Weights of a small image embedding model: trained on single toy objects rendered from many sides on busy backdrops.
Rows from block 15 of a small image embedding model, named by matrix and row number. Rows with one number belong to one channel. Each number is 128 + 24 x the weight over its row's rms, rounded and kept within 0 to 255. All counts start at 0. Numbers have three digits each.
After each channel's rows are labels from the 100 images, of 14848, where the channel reaches its highest value: "colour at peak" is the nearest of a few named colours to the mean colour under the peak; "top examples" is what is common among them. Only what is clearly more common there than usual is listed. The data: single toy objects rendered from many sides on busy backdrops. In brackets: how many of the 100, against the usual share in percent.
# c3: 3x3 conv (model.blocks.15.c3.weight, 320x320x3x3, each kernel summed), inputs 107-213
# c1: pointwise conv (model.blocks.15.c1.weight, 320x320x1x1), inputs 107-213

c3.152:082119122112139108154109126168123071117138102130107136146131126091134092091125112106150183162151143128124110079091145132112106175134099085152123143153172143129149112107091130172098086089165097148123136112112117159123115153101098156106112150140128083147116121152136167154101099155142081127184155130132103099153135149151103
c1.152:105152150103133135139113143151109092112092112130146118146170113138142117136104174151142191189149143105104104121115171169125102180143117122151117171127135145162119127147075129145129123087169115154108111137111152154130138148128159107132135144163115107183133106135137153132104111143164117151147158141132104103161119174145107
colour at peak: black (33 vs 12.6)
top examples: black (41 vs 8.3); grey (27 vs 8.1)

c3.127:150111129128148133142120115121101145114083180147122102146111089121129117123150117115087122128140085118112104165119106098122155077148117154129134153124126142089129109149112116146075090117119158109129135163168143104092084128147152113067125167143126154108108088127094135058118114106139114139083142053102081146124109131137124
c1.127:111121135118161091134170108121138108124095127136139122139105139116107133122135114094120101083098118088128142156123081108118158094143127159122112139130149167090119068120118136143137111129128149126151108130146145131127130172161164091102101162156145145098107098088109125083071120141138104115119162119122137149091075075135134
colour at peak: grey (67 vs 32.9)
top examples: white (53 vs 8.5)

c3.272:126154161132147156101125136148097092135127134132115114147145144144142104113146123138113140158164122110125105105115168135113118139097077105144092155100122117126117113135097181103145137091162120132104186161154104101103134098139168156114134131145145154153152091135106129143120111122120129133125102156091154110148127120129133
c1.272:131149142150119166110113134173140102147106113131091104114185141124141147138115151136119160184169127117109108136138195158135113147122081108158117177136131131164110130146112136141135113109112167132116129160118129145147136158120155119125141145166105141155146114137107158110156108131172139123158121134107129099174157138145135
colour at peak: black (42 vs 12.6)
top examples: bottle (31 vs 3.2); pink (26 vs 8.3)

c3.247:135112122146148132117128113125132114116129114120113133119130087144093095123126095108089132103129125102116100033127102132133170088107125142113131147131132120098165131153121150186155078124120126141159101140125140150099094105092101115078072154111167127119168132135112114104117104117154096156087112124120156116104131123115142
c1.247:136118160141128146136135133105109111136120109149122118112118095109061123131149081116089142095131107091107112102117134124104134096091108147124127148089124127109136140131129118173112122156105137106148113140112145134101125131100129123080080129093148087115153124131101122091114098139146114152144124118099131089115101112106116
colour at peak: black (31 vs 12.6)
top examples: from below (63 vs 32.9); tree (45 vs 3.2); yellow (27 vs 8.3)

c3.91:119093119150136140079120101102153149134151145153124129122148118123139083159085141119122077081135137097122162088189120130158137138109088158153150155113119152131135125136156152112124113179116124129148148127129155163107139118121119157117134165121142172139137190140117113101132146095148116160139126126139123115108142158105123
c1.91:139075137136093129123127115143142127131120127129144081072122074115116114153112129131117061061149139104133141114132062155128143092097089152158148110131134131091022117123138100119090122160109125123124106120112150133072145126131103118126110144065133094121112106134098143084136122133126115118118140123126130127116114131112136
colour at peak: black (36 vs 12.6)
top examples: black (56 vs 8.3)

c3.101:136149140126160153149109132135154111123105104168145120173148148133153154116150161136120137152105116142126128093120165082125139125130156156133092157141139120135160133103136165172146089095116127099177093124123138144190156159144116097132142106106079121109114131114161138162129101138117120149173109169131100148112120111095155
c1.101:153121144134148160157118157141152128159146141144159161167179168156151138150146135140095171159144149123143128109129164126133135165144132169145132179133149137126163153125165137149143122136150129104153158132140163142135160147129151127100136136156116130091148148131136143146173135135128143108147141139133108151154139170123143
colour at peak: black (37 vs 12.6)
top examples: from below (87 vs 32.9); lamp (46 vs 3.4); mushroom (41 vs 3.2)

c3.136:123107109117143161139117167149146102078138129161136151137111131110140151118153164116130139122095121137145155155157153107131090135113176142100132112149144131095161171122133133128142128102140102166103116105141135139169123124174099134191127134107094139169131103133122131140146100103123116102139155123132096140139156130136173
c1.136:146101150138153162167118166148141111117146129152152157138158128138162158123135133162129162145150134118145128102158154119147053148138151153145137161150165141128164153139157144130175130095154137168123164112140138144179142108158122155146140145145127130164171130149146144136158128131132136093129150140171148182167169166134163
colour at peak: green (30 vs 4.7)
top examples: grey (28 vs 8.1)

c3.106:128134124154172146096155099153144126108114086107090162120138135092086112124109103101114138117109123116138126082155090106095158120088159077128133141133106105104167104117115133121137168130122134143134123140133064174144131101106116112113156171103136140149164122129111150154139162129123130124094108135113107149127161129160115
c1.106:122147150135153138103130099134131159103116066117106112134122107075074132106132124103143129070117084122133096123130086112095160085074124104114117092111100123099142096109070118141119127122102144115144105140129065134123101120070117110113102138082116098148134089109134094135118125113115130156100120124142118111087106124140109
colour at peak: black (35 vs 12.6)
top examples: teal (52 vs 8.3)

c3.304:130135117151142151135146128135151148129155119089060145138137141108142066101102157112169134135085131136119137166149110101118150119088138111143109154138062102109135131109104187150114113108170093130182163105178121138126111114105068135118118107154130129139126117099124123088090147124090132138074106130138062096137095130076104
c1.304:154129153159122123142117141104147144127137112121109152150120162088105055095128125085131136139094120108109148151125118118101145124055139118106096117129081099126130133106097155155104134119137107122172116105164110129133114132123112130103100134143133112132113107088136099073091125139140107147113132113139120093145098106092113
colour at peak: green (31 vs 4.7)
top examples: teal (90 vs 8.3)

c3.132:111147105160128113144103130143145158136142121139094141116153157112139120130056149111152129119109088163104100147116103129113128112163140130141170150106093136127145108102119134161103134120145098127119125114105168146126103173057130150133094152128104089137131110122115125076136111100158165152114117137160058103129114134110069
c1.132:111165133142111111115101117116132140099129112117113124118135126113134118140131123093113080101109107101113110150117094100098137072108097135139134129118095155111115133105112120150111130138107091115075127120109132122115119142094134125142095122122112075143117057071112122080110097148154124146144131134119097116087081082125090
colour at peak: brown (58 vs 27.9)
top examples: pink (81 vs 8.3)

c3.315:129103125129110155084098078137122141128110147113121106094126095143133113127096107115115114106143133134118135132160120100108158124104139157158156137140094140153112115123131111111132158141123150127129144187116113155140159071125146133144134144129125167084145111132189101138111151110172139118112141132106117133145151114145115
c1.315:132120130146126155114130098133131126164125106119143080087172099120131133164128112096109151156129121170123167122142155119104144133100124130166153176158111131165080100133120133150100158150132136124172095152109161149139167114126140120153116139118131143097137140138157142124102144137163110135113130131151133145153134093149097
colour at peak: green (30 vs 4.7)
top examples: teal (70 vs 8.3)

c3.4:119142141146131119106127106148135124139132092106151105132178148131122141097166096122121129116143142146163091159088098105160143130139112157140158189114139137120118085127127180121141133160136162100149098174144157121125128162145136118080131145142118158096110146108072087142107144113149091113136119124124181113139122072128137
c1.4:141106128138124107085125060124131119129112075118128137134118140092121136109120106136109109095110075132131109164119065098130132138134098120134129108119129132090116114117110147137130137133135136091113087144141111137132127134154146122085122110146122153138116117133110129106106134122119107143149105115091163114083092069111157
colour at peak: grey (65 vs 32.9)
top examples: white (57 vs 8.5)

c3.27:150123170108078099139123111133064123104072084103150148163162139103132125135137129105100144119103094084142123125097139126126168119161169089098124144107134115133142133109130150142103133153097125107165126101135115114108111106104129147125102100146166115117098068130120115136113155102141100110134140079120164116124112157162098
c1.27:128144179131083125112132111145085141095116057122125129144155127083102122133146140120104146102102085090102126121078123109118146123145149133098176150120126122123134141130134128134087115143112127111159120058139131124076118124134096129140135108108166117113101104093122119114126147107136088127156168122102126070124119160150111
colour at peak: green (26 vs 4.7)
top examples: teal (52 vs 8.3)

c3.270:136081103086117090161110121131172105134139143153090177128118146108151113122102121113120140128130085107068118133127117110100093116153153091123127142105157110100111114102108126134106134116109133196104075100128124101104112150133118134105114093137176117099152117173145108048140100116139133104094104099121144153146137181116133
c1.270:122110082090100096153117117115172092151116142116118144140144123114138131138089158132115161131124135142069132112146139092104118130175146080116151155106137134117138102103118110130121130100103143190108123095129136118094128166129109160133136123161157124095153126151119103098116062123143121101096118122158153148154138192132132
colour at peak: grey (78 vs 32.9)
top examples: grey (52 vs 8.1)

c3.124:144141095114092126102122103116095118113111165097083110143163115121135111106114117155138107086115149087132148132103076118127139104139098165149147136163074128114128092135117100124129111127157140107141157131147129120085130115096144112103133084121136102113108096128078144082097116097133136126096096129174143116145125118065169
c1.124:101148107128098103124126114125090094115101142103102132125114140118112086098110115122122070076113130094131142152109066107121140095115113131127122085093103124131127129122103124144119143139113133122104109131130117131119110130113138137131124098125133097124087083131099119067133110111134140136112121115144160110100095114095135
colour at peak: grey (60 vs 32.9)
top examples: white (77 vs 8.5)

c3.33:125165126131142094158101106130088109141117156144152138132132156136134142141165101136114122118167112162101115145078130083128153135128137156126121131152147163117134110108134160155130087154099197126102137157161144110096106156158129155104167134154152119132119094123119133118103118077128121166160122106088153140134106099111129
c1.33:132127105126113053109164095093076118144127135129130156142108163109134150144117089138104131113107129142121122159110103083098144096137126153124132123146135165124121122099125144163113126157103151093108103108159150122132147148161159097142133124149138133120088125093113119083082098143128116157110112120088138121119060052113130
colour at peak: grey (61 vs 32.9); pink (27 vs 10.2)
top examples: white (74 vs 8.5)

c3.232:062075143112135192139148133123151112135136135133090137105149100102127117109130136113089165136111113129122114144103137133136073152108128098111150162099114093118135108089151096095142115096123099093120127137103111117082120144073097099145131162157086083137146125145088112097121103152143110069127154126130086101162121143115072
c1.232:109112166132152193153157119137192118146134129093143137132177096148178142120130135134124176174098145145145109134113162161138121151128123102126127179105116104170118101097164132149167142142132119101117140144165105138149123138137132123150156123187102098150150138144128121095125148161140129106084158148159135101163152147116101
colour at peak: brown (62 vs 27.9)
top examples: brown (38 vs 8.4)

c3.66:147134116137128106109135127089100109103079099115148145131139125113149132122048160131138120138102131081138143167122168154135131137117147129134116145129109122121135131131118138158124152133119134139140100121159132131103097062151153146093106074162110085144103106100079099141142145134069120126162067090126165113128151150151152
c1.66:126108101140110118131116133119123141061098106119136136116129089074105145106092134134112090055133098108129147167110126168159147092109135125094132149131134120104099147133133122144083136108127137149106106134137145124074095096141102140104103115080134065154096127132068119133121132156106111144162102067102138075104112126141148
colour at peak: black (75 vs 12.6)
top examples: black (64 vs 8.3)

c3.45:132144144156126114143105145108048136118127127130138130140144120108121098082116131123129149133131107154080134127087100103127179099124139113117121141123148117114133133125116122124086153154162101140136134113090130079165129120132111159114104137131118166149145102159156117148101110123142123144164122141135129139128151108187151
c1.45:112107139131113120151104150107054133097125132137152135114102106106102088074104105095112146116126117087079133157085109101140141096122135108107150098119149119126146090112115101153112156143123113111121109108108118086134123135127129151110095137119128168123132097136160129131100091109168111154137156111120136141089109118141129
colour at peak: grey (65 vs 32.9)
top examples: white (40 vs 8.5); bottle (28 vs 3.2)